Weights of a small image embedding model.
Model: 64-pixel images, arch vit, norm layernorm, activation gelu, moe expert_choice, num experts 16, patch size [8, 8], layers 8, width 384.
Training: soap at rate 0.0019, batches of 256.
Rows from expert 6 of block 5, named by matrix and row number. Rows with one number belong to one neuron. Each number is 50 + 12 x the weight over its row's rms, rounded and kept within 0 to 99. All counts start at 0. After the name is the row's rms in percent of the matrix's.
# up: expert up (model.blocks.5.mlp.up, 16x96x384), inputs 0-127
# down: expert down (model.blocks.5.mlp.down, 16x384x96, transposed), outputs 0-127
up.41 110:60 58 46 62 51 78 74 52 53 42 26 47 65 47 50 46 46 67 58 47 48 54 45 73 67 64 60 28 24 40 37 68 49 61 52 62 31 64 59 72 51 51 39 36 58 45 42 55 28 31 83 39 49 29 66 46 79 64 44 66 41 52 40 48 52 40 48 56 52 72 56 41 23 48 44 40 48 61 40 57 70 56 60 71 49 62 35 35 74 38 52 57 50 39 81 63 48 48 66 54 37 46 53 48 26 44 71 51 28 51 24 52 45 36 52 71 59 49 54 52 43 27 28 51 50 53 43 27
up.42 097:41 44 53 25 29 70 35 35 68 51 74 76 54 47 65 64 33 60 40 62 66 85 45 64 59 36 73 56 66 51 42 46 52 63 38 48 57 53 39 69 30 40 66 49 57 42 57 68 51 41 60 44 59 51 42 44 72 56 50 54 40 46 39 61 44 57 35 38 38 46 57 55 54 51 30 72 45 59 52 64 49 53 23 49 33 17 41 66 41 37 46 58 41 45 19 37 37 52 51 30 51 47 49 63 37 52 53 48 60 50 59 35 62 28 67 48 61 53 37 62 61 50 51 54 49 41 45 39
up.43 091:38 32 62 40 77 46 68 42 43 73 49 43 74 54 40 40 43 41 20 48 67 44 83 26 46 39 39 38 61 51 38 61 42 54 46 42 42 59 46 98 15 63 35 48 38 36 55 63 74 39 47 37 44 69 45 48 55 48 28 46 36 66 54 63 52 48 35 46 59 43 50 58 46 65 64 45 62 55 29 32 46 33 30 43 65 30 59 35 41 65 74 39 54 67 54 61 47 55 46 63 47 51 64 53 64 57 23 48 35 51 39 49 60 52 57 37 70 65 58 48 59 65 37 60 48 48 51 44
up.44 106:61 33 35 45 58 51 48 47 43 25 54 44 38 41 45 60 60 37 48 44 68 62 48 56 66 42 69 59 59 61 50 42 52 39 71 45 54 51 57 60 45 38 48 46 78 56 46 41 71 45 34 51 44 50 65 33 47 63 53 51 20 57 26 60 59 56 30 82 62 31 68 45 50 42 45 37 43 60 66 50 49 38 39 48 56 32 63 74 67 53 59 65 55 71 57 37 63 37 41 42 42 57 31 60 61 46 58 50 69 55 50 68 43 46 52 58 44 18 43 46 32 34 58 59 72 51 39 35
up.45 106:43 62 52 44 31 59 45 60 35 62 38 54 58 46 35 51 48 25 54 60 40 35 40 45 46 39 65 26 64 30 51 57 47 40 57 57 76 89 46 56 53 52 75 35 70 65 58 64 41 74 43 53 55 60 44 54 46 35 34 45 31 53 48 67 45 45 45 55 43 46 42 77 51 70 74 60 51 62 69 35 37 56 57 43 67 55 35 47 38 57 71 35 60 43 44 58 56 49 65 62 55 50 36 32 56 49 53 59 49 59 42 35 37 68 37 42 31 45 50 72 51 50 66 52 39 52 39 32
up.46 113:33 62 53 51 53 45 60 51 49 72 46 47 58 41 49 39 80 44 62 61 52 59 56 59 63 55 66 21 66 39 58 72 41 39 46 57 36 59 57 60 42 30 36 43 41 42 31 71 65 49 37 42 43 58 64 45 40 55 47 48 29 44 54 52 34 51 60 48 47 51 51 73 47 70 24 43 51 42 34 47 61 50 63 40 37 33 52 42 50 29 71 44 35 45 52 46 54 53 63 56 50 33 67 65 58 76 55 46 28 60 46 34 61 44 51 67 44 55 44 34 76 55 61 52 43 61 56 55
up.47 101:22 47 45 35 56 42 53 39 48 41 29 38 36 47 51 63 59 55 38 51 40 45 36 56 57 37 58 57 34 34 75 60 53 46 36 58 78 77 33 72 34 39 44 49 48 42 63 55 56 56 66 46 50 41 47 50 57 59 59 46 58 36 48 29 52 62 48 46 46 47 57 45 75 34 60 43 58 43 45 74 57 53 41 39 27 27 49 71 59 32 52 57 37 40 72 33 50 30 51 55 43 44 52 70 55 39 63 63 63 50 42 51 46 58 51 46 30 68 61 53 20 41 65 52 47 31 36 36
up.48 084:48 47 59 61 51 67 71 56 59 66 53 43 47 26 31 51 51 75 57 40 70 40 58 49 59 55 49 31 35 54 51 51 38 48 57 61 41 38 54 45 48 34 46 46 43 41 60 56 35 65 53 66 46 58 41 41 44 40 37 45 69 49 42 48 72 61 48 47 61 78 80 40 46 43 44 64 51 32 33 65 57 55 65 52 53 39 58 50 39 58 39 45 48 54 53 59 62 59 73 49 65 31 56 18 50 55 35 67 59 56 64 39 70 35 64 83 48 43 52 50 32 49 48 66 69 51 45 47
up.49 110:63 46 56 45 68 50 52 40 62 51 53 54 25 54 52 70 59 51 31 39 39 64 42 25 40 50 57 49 53 51 30 55 55 66 37 48 36 52 50 69 40 38 54 66 48 60 45 23 32 52 31 39 36 45 46 31 53 55 40 52 50 78 49 41 41 56 52 34 47 47 31 40 31 57 45 68 37 41 54 56 32 59 61 45 26 55 47 37 53 65 47 35 70 57 56 30 49 74 54 46 53 40 51 36 49 68 62 75 41 58 68 30 56 59 66 25 37 36 51 56 32 54 57 51 51 60 55 59
up.50 106:33 62 62 43 63 40 44 57 61 35 51 48 51 40 78 49 46 51 40 32 48 51 71 35 55 35 44 53 73 62 49 45 51 57 37 63 63 41 47 60 36 56 42 42 50 51 51 60 51 63 52 50 58 39 53 54 35 62 47 47 51 56 40 56 76 69 24 70 44 28 66 31 51 36 67 30 55 47 51 43 69 46 36 55 38 49 37 44 66 50 41 66 49 70 63 54 46 44 50 56 61 60 50 43 42 49 63 40 38 64 71 69 49 37 65 19 57 39 47 33 40 32 53 47 57 71 66 72
up.51 095:48 44 72 54 38 40 46 48 36 38 64 42 52 51 40 41 50 59 38 64 45 69 50 47 59 67 39 32 57 28 61 50 66 50 49 59 52 60 28 53 38 49 45 81 61 64 67 57 56 34 62 56 34 27 47 57 51 15 74 38 55 46 44 32 58 46 29 56 25 42 54 49 30 41 54 40 40 28 63 40 43 65 44 33 74 29 56 64 48 52 48 45 65 37 54 69 61 58 42 67 30 44 45 42 31 66 53 44 33 32 46 38 58 38 69 70 40 47 46 69 39 50 48 33 43 37 50 60
up.52 100:60 63 39 74 68 48 75 59 69 68 54 31 35 56 51 46 52 33 45 40 26 48 47 74 57 75 50 35 27 55 61 40 60 36 55 66 44 65 55 57 48 46 65 54 35 54 77 59 41 51 42 76 61 57 58 59 47 53 64 44 35 39 44 48 45 67 23 44 54 54 63 34 37 66 39 48 42 43 59 44 53 41 54 60 35 25 53 33 70 44 40 30 35 43 69 51 58 41 57 53 39 34 77 49 36 29 41 42 24 56 57 33 29 58 50 38 60 66 39 65 57 59 65 43 44 55 46 38
up.53 085:62 46 61 51 37 42 72 65 68 64 54 43 41 30 62 43 49 61 46 42 43 70 47 49 69 49 32 42 48 54 51 66 46 42 53 57 30 93 73 69 71 61 51 44 54 65 54 48 28 74 42 36 48 51 26 60 57 66 71 51 55 33 39 79 54 30 59 49 54 37 45 34 47 52 31 64 47 57 41 44 21 53 45 32 56 68 62 45 51 38 54 53 58 54 68 45 52 45 36 53 49 55 46 64 54 79 66 30 48 39 51 43 65 65 42 42 53 42 57 55 46 63 64 51 50 59 59 45
up.54 089:52 46 48 38 38 58 51 31 44 48 64 63 49 48 36 56 56 52 48 61 42 31 59 65 56 47 41 48 55 54 42 57 63 24 47 58 50 70 33 48 65 63 61 64 50 45 36 38 77 44 46 56 73 25 21 57 47 46 55 63 29 43 60 72 33 57 39 20 60 56 32 49 60 18 75 52 70 43 57 65 34 53 51 55 59 51 16 62 62 45 51 43 51 43 33 52 59 40 34 48 52 47 56 55 39 62 49 45 31 53 44 49 59 76 63 27 46 63 40 55 58 50 40 45 39 55 34 51
up.55 103:43 78 51 62 58 39 65 46 53 50 49 59 48 58 47 55 58 35 38 60 74 50 66 59 45 57 43 44 40 33 59 51 52 37 54 32 51 64 58 32 65 66 57 49 40 51 39 45 41 47 58 54 61 36 40 46 60 40 38 41 39 59 39 64 46 23 45 56 40 45 40 48 67 73 64 49 36 23 60 59 32 72 51 71 80 60 53 25 47 47 56 48 43 72 50 54 39 52 38 47 44 54 52 31 42 45 29 40 70 43 31 44 50 49 50 61 55 46 37 50 42 84 69 38 43 62 69 61
up.56 099:42 48 48 55 60 63 20 13 52 35 55 55 35 62 62 70 65 39 47 25 45 42 44 48 33 22 51 54 46 23 30 40 60 73 49 45 59 71 60 67 50 65 55 35 58 50 44 34 29 74 50 56 51 41 57 57 56 70 51 45 49 41 68 64 44 50 45 68 57 48 65 56 40 54 37 54 60 54 31 39 64 59 48 55 48 40 47 38 54 33 42 67 54 63 50 43 40 44 28 53 52 63 55 53 45 35 42 44 52 43 45 50 56 58 31 63 76 37 46 66 57 21 59 52 75 53 53 57
up.57 087:52 27 66 37 69 65 66 46 29 52 42 42 53 68 38 40 45 48 30 35 53 55 47 53 62 52 47 33 42 27 70 38 51 23 51 38 18 46 53 48 58 41 33 53 31 75 54 54 48 46 42 58 40 35 54 41 52 36 54 63 28 32 46 32 63 41 56 29 43 54 45 53 49 55 64 64 54 33 34 56 54 56 43 66 50 59 75 51 39 53 82 63 68 54 42 61 44 39 41 71 39 59 34 75 49 59 52 44 52 38 57 60 64 55 37 45 58 47 35 51 41 47 67 50 57 26 48 51
up.58 107:82 39 45 53 53 50 60 59 58 51 48 41 45 70 56 38 45 55 41 54 33 54 50 71 61 37 48 65 72 49 59 33 45 52 64 59 51 40 58 55 57 61 44 45 51 62 56 56 54 56 61 47 48 39 36 53 60 50 33 49 56 37 43 60 37 42 54 44 32 43 52 61 32 52 50 49 49 56 55 57 53 29 52 40 59 20 42 52 44 67 34 45 52 31 39 25 40 53 40 40 68 50 56 67 52 50 56 33 43 43 41 72 80 22 68 56 50 51 42 36 26 36 58 31 47 46 31 58
up.59 081:45 53 76 48 31 62 61 37 58 43 45 62 68 40 48 70 53 61 71 28 64 57 47 50 42 51 69 48 41 50 57 43 35 13 38 75 55 58 55 37 62 51 49 41 39 92 45 63 32 50 28 27 55 40 39 27 53 37 50 39 31 33 44 64 55 49 35 75 43 61 50 51 57 44 45 40 48 59 44 77 43 48 32 42 45 24 50 61 55 66 62 53 37 40 32 69 44 46 47 56 66 62 62 49 43 65 60 40 36 37 35 57 47 50 29 56 42 75 39 45 56 37 44 49 52 48 39 50
up.60 112:67 52 44 60 69 72 47 58 36 47 44 55 39 54 48 47 46 49 61 75 56 44 72 51 39 48 49 47 41 75 44 63 57 52 15 69 39 60 43 31 42 47 48 51 43 39 63 66 52 25 38 59 55 42 57 56 47 50 57 40 51 41 49 44 72 39 17 43 56 75 58 63 45 55 60 41 57 54 47 61 17 51 56 28 49 47 66 55 49 36 37 36 59 38 38 52 41 33 62 72 25 56 61 46 53 53 70 48 37 49 50 63 36 61 46 56 44 68 61 57 74 38 66 33 58 65 41 42
up.61 112:44 43 49 48 65 36 23 63 49 32 52 60 80 29 39 45 39 45 61 36 46 49 68 39 48 61 42 48 45 57 49 58 56 57 61 57 54 36 51 18 55 36 61 49 50 47 54 43 51 31 61 40 54 41 36 36 38 39 56 62 52 72 41 74 69 49 56 47 43 27 64 51 31 35 46 64 60 49 42 56 66 67 65 45 70 95 57 56 48 53 71 51 40 32 49 67 75 56 54 48 50 55 64 59 57 52 57 60 39 42 44 48 35 29 64 55 44 46 54 37 46 58 40 40 63 60 42 43
up.62 110:34 35 50 55 61 57 48 49 43 23 54 61 48 67 61 54 49 57 32 65 50 37 45 43 67 42 73 45 58 65 44 66 45 50 49 40 29 46 40 55 42 64 30 50 44 69 44 71 62 40 56 29 39 49 40 54 64 57 40 56 50 57 45 34 43 51 55 65 70 39 56 41 48 56 48 34 64 53 60 71 56 36 36 52 36 29 54 40 58 54 65 63 45 62 36 44 65 52 40 35 19 71 62 63 39 56 60 61 57 59 32 63 71 29 49 43 66 43 56 24 60 65 63 59 70 52 61 60
up.63 082:36 48 48 51 43 50 52 57 56 60 55 66 55 33 45 54 56 53 56 50 43 63 54 51 72 34 35 82 34 38 75 62 55 64 69 35 52 44 55 42 56 49 51 75 40 58 39 54 43 54 37 40 73 53 59 35 58 53 69 58 43 62 46 51 67 46 68 41 40 56 73 21 57 45 44 83 62 36 39 44 44 49 49 62 36 24 33 61 73 36 30 39 58 66 45 40 36 28 48 63 55 54 46 56 40 59 51 66 48 55 60 40 55 58 44 34 49 50 46 25 55 57 42 56 51 42 48 39
up.64 094:54 62 51 71 47 55 38 57 69 70 56 82 31 45 56 46 59 50 30 55 56 39 47 53 55 30 53 32 60 54 54 65 46 35 65 41 57 35 65 50 37 30 49 35 57 32 21 46 25 64 33 57 59 55 70 44 60 68 60 44 47 36 41 49 66 51 69 66 50 71 40 58 66 40 38 56 56 64 50 40 46 52 35 77 55 59 38 35 52 50 49 59 59 34 40 29 43 53 29 28 67 45 44 44 48 46 32 43 55 36 69 55 64 39 57 68 58 42 60 44 54 40 58 39 53 64 69 63
up.65 089:61 40 52 28 53 39 60 61 41 32 46 67 54 45 54 38 54 71 74 46 47 58 53 55 44 46 68 41 43 63 50 45 34 48 62 38 46 57 50 50 50 70 56 45 52 57 45 65 65 58 34 27 51 56 41 38 47 53 68 45 63 44 38 78 42 26 52 50 33 37 50 56 57 50 80 69 64 30 54 44 52 52 50 53 52 54 51 67 43 54 30 46 47 64 29 40 46 35 53 23 50 51 54 24 58 52 65 49 36 43 54 45 57 41 51 37 34 37 69 55 47 58 31 57 35 46 32 52
up.66 093:37 52 51 57 42 69 59 38 63 37 50 43 33 60 62 68 50 61 55 27 44 44 34 44 47 40 40 65 64 63 33 52 56 56 39 43 54 41 54 27 49 45 62 41 32 42 44 61 59 51 52 77 66 58 68 74 39 63 55 58 47 64 50 32 50 57 73 47 52 45 50 54 51 63 50 54 70 31 64 28 37 58 56 34 45 39 38 37 39 28 52 55 70 39 49 57 45 55 75 52 34 38 55 63 45 53 67 39 73 48 55 52 31 78 44 66 31 38 39 43 48 50 69 49 69 69 47 59
up.67 086:39 57 53 59 37 25 42 39 65 69 34 50 27 37 30 56 47 55 62 48 51 44 27 54 56 56 67 46 60 36 51 55 56 58 71 54 47 48 48 39 59 29 58 44 49 37 56 27 38 45 49 52 59 19 49 40 51 29 64 52 42 50 48 50 37 44 27 66 47 45 55 26 54 41 35 35 20 71 33 34 57 65 61 48 72 42 50 52 51 46 67 46 58 47 41 65 58 55 45 43 51 65 57 43 50 15 57 53 35 55 46 35 44 57 56 24 51 44 54 48 56 54 47 25 41 44 23 53
down.41 103:23 56 47 62 55 77 62 35 51 52 40 45 46 68 51 64 66 53 78 58 42 36 51 59 52 34 49 55 39 30 62 62 32 48 55 39 61 52 57 77 36 25 53 56 50 71 45 63 38 47 57 28 63 61 40 48 38 24 39 32 54 44 53 58 40 32 58 42 51 61 47 44 47 39 44 53 39 42 32 35 42 59 32 44 71 46 35 41 81 44 59 38 55 44 37 48 50 37 64 43 53 46 52 42 52 48 40 52 48 53 41 60 56 49 50 44 51 52 55 48 49 51 67 53 16 72 46 43
down.42 103:46 41 47 53 36 59 76 50 54 51 38 62 53 61 52 57 49 45 52 60 41 28 40 58 03 45 52 47 57 68 60 72 58 46 60 51 65 70 63 49 41 41 50 50 49 45 48 42 60 63 45 49 57 50 56 43 50 70 64 41 64 76 16 53 64 56 51 59 47 62 64 74 31 56 77 57 48 58 39 38 68 64 41 65 47 38 58 62 35 59 41 39 44 62 77 43 46 59 42 65 54 34 24 51 44 31 54 38 57 34 34 38 70 57 73 24 33 54 45 46 66 54 46 60 48 61 33 62
down.43 095:38 36 20 56 60 60 41 48 47 46 44 42 61 46 37 39 58 54 34 46 55 46 51 34 46 74 49 28 55 66 41 51 62 58 52 46 52 48 43 46 51 42 70 36 37 53 52 51 42 43 38 49 49 47 53 47 45 49 42 49 49 46 51 65 52 33 48 47 29 55 61 67 70 44 30 58 44 72 46 55 68 45 57 71 66 52 49 66 54 43 70 47 30 47 52 36 46 63 50 43 65 40 68 47 62 35 69 54 50 52 50 67 51 46 42 34 44 55 49 44 59 62 53 50 31 32 29 50
down.44 101:21 49 44 61 32 53 48 37 43 46 21 53 19 53 64 51 55 56 51 38 46 38 54 46 36 71 41 71 50 50 56 61 47 30 39 54 54 26 57 39 50 55 49 48 44 37 45 42 38 48 54 38 45 39 49 55 29 63 43 42 57 32 57 41 52 41 48 57 27 38 78 52 45 53 61 62 58 38 59 50 66 61 40 48 42 30 21 43 56 29 53 46 36 60 56 36 49 57 63 56 68 36 47 32 53 53 32 46 33 74 45 48 63 67 45 56 55 72 60 57 39 59 47 53 55 29 54 58
down.45 108:48 38 45 67 35 53 70 59 51 54 61 47 34 39 37 44 51 35 38 42 59 49 41 52 30 64 45 46 54 42 46 36 38 28 47 62 28 36 53 42 44 69 42 54 51 48 48 56 44 60 43 28 44 53 54 48 57 46 43 45 59 39 36 37 57 45 26 39 47 47 44 47 34 53 49 66 41 45 55 66 54 44 51 61 64 48 63 38 39 55 62 63 59 54 47 35 53 51 47 64 56 41 55 71 57 47 68 51 50 39 56 29 56 58 66 67 35 43 40 58 58 57 26 51 60 34 42 59
down.46 109:81 52 35 61 46 73 30 26 40 70 49 53 47 43 49 36 64 33 39 50 52 33 57 51 67 50 48 44 47 46 47 37 59 49 31 54 43 59 38 47 49 30 54 30 50 67 49 68 36 63 50 38 45 40 35 42 30 56 43 57 59 51 48 42 44 47 69 54 38 45 70 55 34 40 43 41 46 54 55 48 62 54 41 42 56 60 41 64 87 28 42 39 69 44 59 50 67 38 42 39 43 42 35 40 47 43 50 47 73 31 33 67 62 32 39 45 46 63 58 38 52 49 67 51 49 49 35 60
down.47 095:51 65 51 51 43 45 34 41 39 61 60 51 59 57 60 67 59 26 58 44 53 40 55 73 53 47 62 54 51 55 50 35 42 58 43 47 31 33 57 52 44 49 57 58 55 48 63 47 45 43 74 57 58 58 30 53 63 48 77 23 59 50 46 56 65 55 64 56 46 56 47 73 44 43 63 56 26 56 55 59 58 42 39 55 58 41 74 54 43 29 33 24 44 65 38 53 53 58 60 57 90 58 32 60 51 49 38 46 47 54 52 38 52 66 42 43 39 64 44 55 60 34 21 60 49 64 42 32
down.48 092:38 30 29 36 63 41 49 32 44 80 46 47 48 55 68 44 47 56 45 40 45 66 43 48 57 50 68 28 52 29 46 38 39 75 43 30 62 75 68 36 35 71 52 36 60 64 28 42 58 62 40 61 36 53 29 37 49 29 58 41 63 47 59 47 50 35 74 36 57 23 61 47 54 46 40 44 60 42 37 41 28 62 31 32 69 63 28 46 32 36 44 53 47 52 58 68 51 48 62 50 39 75 62 37 46 42 37 36 62 52 90 40 53 53 36 47 44 33 75 78 16 46 57 36 57 54 64 50
down.49 111:67 38 51 47 67 47 44 56 55 54 41 40 39 56 45 43 25 46 69 31 38 38 56 63 48 46 70 33 49 63 12 53 52 32 33 71 62 49 53 54 64 60 68 41 41 64 55 33 51 42 47 48 45 42 51 71 69 38 71 62 60 57 39 79 62 34 50 68 53 57 39 73 56 46 60 62 67 73 43 54 33 32 59 36 42 42 56 47 57 51 44 60 54 70 60 55 36 57 47 48 36 32 63 47 23 49 53 38 52 47 40 46 45 65 68 46 31 55 66 44 34 41 47 63 49 66 42 44
down.50 106:50 46 47 69 39 39 52 70 48 47 43 57 46 59 59 35 54 42 25 47 28 50 42 54 61 49 55 41 58 39 65 27 33 63 69 44 45 39 48 67 48 49 59 52 47 53 49 38 52 55 48 43 55 38 55 68 52 42 46 53 44 67 58 47 30 40 52 35 52 54 70 40 71 28 52 39 57 62 54 50 43 42 74 41 37 42 56 40 36 39 69 62 58 12 39 56 38 80 46 59 43 39 43 49 55 38 40 46 46 79 42 52 42 46 60 45 44 49 56 62 29 40 45 65 64 47 44 36
down.51 090:52 45 54 67 45 59 61 47 72 46 57 56 38 37 38 41 62 36 53 57 50 65 54 42 68 50 54 36 63 52 66 42 61 45 39 44 39 56 59 49 15 69 37 37 58 70 42 51 46 58 58 42 62 89 34 40 52 51 57 31 57 56 61 70 48 42 66 41 32 51 62 44 39 53 37 55 63 60 86 59 61 60 29 41 46 63 67 57 48 66 81 78 49 75 43 53 65 59 38 43 36 49 34 49 64 52 44 52 40 68 60 41 60 42 52 59 61 23 51 40 41 57 60 55 35 26 58 27
down.52 106:45 52 51 54 70 51 53 52 70 32 34 46 48 75 38 37 43 37 54 30 17 60 53 65 65 35 45 38 41 66 52 66 68 66 41 55 46 51 57 69 44 54 40 59 47 70 39 67 71 50 50 75 48 80 62 48 44 40 53 62 50 47 56 41 32 34 56 45 49 42 43 44 60 49 70 71 57 45 56 80 62 66 58 43 45 32 49 63 46 62 45 43 28 37 27 55 41 47 40 56 35 64 37 35 59 58 45 64 24 30 53 40 54 53 44 45 57 34 38 64 47 46 62 47 60 52 41 55
down.53 092:52 16 56 48 50 50 68 52 59 45 41 46 52 48 64 59 43 47 36 51 40 34 26 30 61 48 63 54 60 23 67 50 52 36 48 45 47 56 33 68 57 46 47 51 44 63 63 59 61 44 57 40 58 42 52 30 54 51 59 57 72 56 60 70 59 56 40 40 72 48 47 30 60 56 60 37 65 50 19 39 43 28 38 25 26 72 54 42 32 48 54 66 51 31 56 66 45 45 39 47 60 48 67 58 50 41 21 41 64 62 56 47 52 74 57 40 51 20 55 59 50 54 59 48 53 33 58 35
down.54 092:51 58 44 38 53 56 49 48 51 48 69 56 48 47 20 57 45 44 61 28 60 48 39 49 50 63 57 52 64 34 46 63 56 47 47 49 53 70 58 63 63 39 58 44 58 49 52 50 50 33 61 63 36 27 29 48 61 68 65 40 73 48 46 64 21 51 68 39 59 30 55 37 45 53 69 52 35 56 41 50 41 37 31 57 50 62 48 50 60 48 39 45 55 53 31 43 52 57 70 43 42 68 57 66 52 44 53 60 52 28 53 43 32 52 35 45 51 54 54 61 50 51 18 46 69 34 61 80
down.55 101:62 42 60 53 54 63 37 54 40 67 29 47 31 36 47 67 32 40 45 41 52 66 34 53 53 58 56 53 64 38 36 43 53 61 56 57 48 35 56 56 33 43 38 35 61 67 49 46 43 54 52 47 39 50 43 58 54 39 24 49 55 50 52 66 44 59 38 41 58 31 49 50 61 51 54 72 32 55 51 52 55 46 62 61 52 59 41 57 44 50 48 42 25 40 63 44 40 50 54 32 58 43 49 49 18 49 59 49 60 65 74 43 60 50 55 44 46 44 33 67 35 64 64 44 41 46 50 45
down.56 096:45 62 52 36 37 67 64 59 38 69 35 43 49 40 67 41 56 55 24 77 30 33 44 56 31 48 39 48 55 36 57 56 30 53 53 51 65 44 67 44 65 41 50 37 56 59 66 46 70 44 41 40 71 27 92 47 59 54 59 52 58 50 38 43 51 55 57 66 56 30 62 26 47 50 59 46 58 47 32 59 56 43 37 22 76 39 40 43 33 50 44 49 46 38 42 46 44 40 60 45 50 30 57 57 47 39 46 56 66 33 66 46 29 59 52 43 39 55 39 45 51 48 41 46 50 37 46 55
down.57 088:46 39 33 45 38 49 44 36 62 81 49 40 51 43 62 51 46 56 33 50 51 44 52 65 37 32 43 30 30 42 37 38 50 48 51 53 62 55 42 61 48 46 50 50 79 47 45 29 45 49 53 46 48 54 49 37 58 36 80 69 35 38 44 38 58 48 55 42 55 50 41 29 52 59 53 42 48 55 74 56 20 53 46 32 52 59 51 42 49 69 42 50 41 48 53 56 28 53 32 45 42 48 46 58 58 48 71 65 18 30 63 65 62 55 40 19 89 49 35 63 62 43 62 51 62 50 39 58
down.58 103:44 37 34 80 63 52 51 59 51 71 67 31 46 49 39 50 47 50 53 59 57 61 52 50 58 64 63 52 67 42 31 56 36 33 47 51 52 38 49 67 54 42 55 62 38 49 37 54 48 68 41 37 72 71 51 60 56 37 76 50 46 56 30 71 71 46 58 51 67 68 56 46 46 50 53 47 46 57 64 52 44 74 34 83 64 40 48 45 51 50 51 62 59 33 48 55 56 44 55 53 63 56 37 44 36 71 29 59 49 44 25 32 61 66 61 27 45 38 49 60 75 57 53 46 40 47 34 63
down.59 085:44 67 47 51 69 66 39 43 64 59 65 40 42 35 36 48 63 47 33 43 54 46 76 50 57 56 37 42 54 58 54 47 56 51 62 43 57 67 57 63 31 55 64 44 47 49 41 56 42 62 42 45 54 37 38 44 43 42 57 40 45 54 44 63 44 56 69 48 51 46 52 41 42 55 54 33 59 41 48 70 64 40 47 66 54 28 36 43 41 51 39 56 76 40 58 61 56 29 39 50 67 47 45 45 60 32 48 38 54 25 55 54 22 29 59 73 58 55 67 51 74 42 37 47 56 46 53 73
down.60 114:47 41 62 54 46 51 42 30 71 65 62 44 53 45 45 50 34 39 47 39 67 66 60 64 48 52 51 39 30 59 47 50 68 47 72 45 46 28 47 72 51 38 38 50 47 34 60 42 54 53 63 40 67 59 60 51 47 52 57 41 60 46 69 59 18 42 44 59 44 72 39 61 54 43 44 52 45 51 39 44 43 33 33 73 51 55 36 57 38 51 68 47 26 61 43 37 56 48 42 47 36 55 38 54 52 40 46 52 39 56 37 62 35 60 36 39 73 38 51 50 52 46 67 43 62 48 62 43
down.61 118:39 29 48 59 49 57 41 28 53 35 57 45 41 42 60 60 34 49 53 41 58 59 47 28 41 66 49 49 62 50 58 34 43 78 53 59 16 22 53 56 50 18 68 30 57 55 36 45 37 60 37 40 29 48 43 57 46 53 53 69 38 17 36 52 43 28 47 49 56 55 69 57 66 47 55 46 63 63 66 48 41 74 54 61 61 50 49 45 58 72 73 61 53 73 51 45 65 37 40 50 51 18 47 52 78 38 54 33 52 36 48 37 60 46 51 55 44 61 38 45 54 37 33 54 56 58 39 57
down.62 112:34 50 48 53 49 58 37 52 55 55 60 54 25 40 69 53 57 42 32 43 32 43 51 43 29 60 50 61 45 71 45 43 57 40 45 59 35 70 36 67 57 47 77 52 51 33 53 23 63 40 79 40 44 34 48 44 55 57 60 12 41 56 46 40 40 46 42 75 45 50 50 58 53 54 31 53 40 56 72 60 57 63 33 51 48 25 50 60 44 69 57 32 69 63 49 37 30 50 40 46 70 63 48 61 49 31 63 50 55 45 51 51 64 54 78 42 60 66 41 40 67 62 60 56 56 65 46 51
down.63 088:66 44 46 60 57 34 41 67 52 64 22 40 63 39 47 67 41 39 65 51 60 28 61 39 54 57 69 62 35 51 55 35 60 37 74 48 57 33 55 51 51 42 48 56 44 36 49 74 40 38 37 50 68 43 27 55 51 50 49 75 63 38 34 70 64 58 42 49 56 60 49 34 39 50 62 50 44 50 27 44 68 71 67 55 46 40 54 34 52 50 53 49 27 57 57 51 58 35 54 51 63 46 42 52 60 43 52 53 43 63 53 54 44 50 49 58 66 62 51 49 37 68 51 49 51 53 73 49
down.64 089:35 35 52 54 47 49 58 43 33 51 40 59 34 64 68 58 41 60 54 27 41 49 54 39 36 48 47 54 50 24 55 52 28 54 54 80 80 49 32 26 47 61 56 52 68 29 32 52 55 57 43 55 61 52 41 59 38 49 51 68 59 64 54 61 49 53 69 45 71 54 73 49 34 44 41 54 51 49 44 68 48 60 51 69 53 40 34 38 50 51 67 45 51 44 54 62 59 50 41 60 47 52 43 53 40 65 40 50 68 56 55 49 51 43 46 49 33 59 39 57 57 52 49 62 51 45 68 64
down.65 090:50 40 51 36 49 47 50 83 61 57 52 39 43 42 46 67 58 56 37 58 50 54 47 66 50 56 52 64 41 37 34 46 48 52 56 67 24 55 40 58 47 50 38 65 42 41 41 40 54 37 65 52 56 47 46 58 38 53 59 50 54 54 52 38 41 39 56 48 32 09 64 67 59 59 61 62 34 52 37 58 35 53 54 56 38 40 52 55 43 69 67 39 54 53 52 59 58 67 60 63 53 29 49 43 27 43 55 54 40 57 50 63 37 52 52 42 39 40 41 23 48 51 52 30 53 65 66 79
down.66 096:36 28 38 61 49 57 68 59 42 48 38 55 80 25 53 37 69 35 53 51 60 47 55 53 47 67 41 55 31 31 71 36 69 22 68 35 45 63 57 59 48 35 59 32 40 31 54 37 41 46 66 56 21 38 67 47 52 42 60 60 45 64 49 58 41 31 73 55 43 46 55 44 37 60 66 56 48 31 52 57 38 55 54 55 55 49 52 52 51 73 49 55 63 53 61 33 32 50 23 31 33 66 45 53 47 77 54 60 41 40 40 36 48 59 32 67 62 26 84 40 38 38 36 48 55 54 37 37
down.67 092:35 51 58 25 49 27 52 52 40 26 55 45 48 69 72 64 27 56 29 32 56 70 54 25 37 44 34 50 49 47 52 61 45 55 61 24 42 62 60 58 38 56 56 59 47 55 49 34 54 44 44 44 42 53 37 59 60 69 58 37 30 47 41 58 75 69 63 45 73 39 74 50 53 44 37 55 53 52 50 63 40 62 43 44 42 44 51 53 20 51 50 47 47 57 32 66 67 55 47 65 49 67 45 61 56 46 38 60 41 33 49 47 67 49 35 63 60 36 61 51 42 47 50 50 60 52 76 30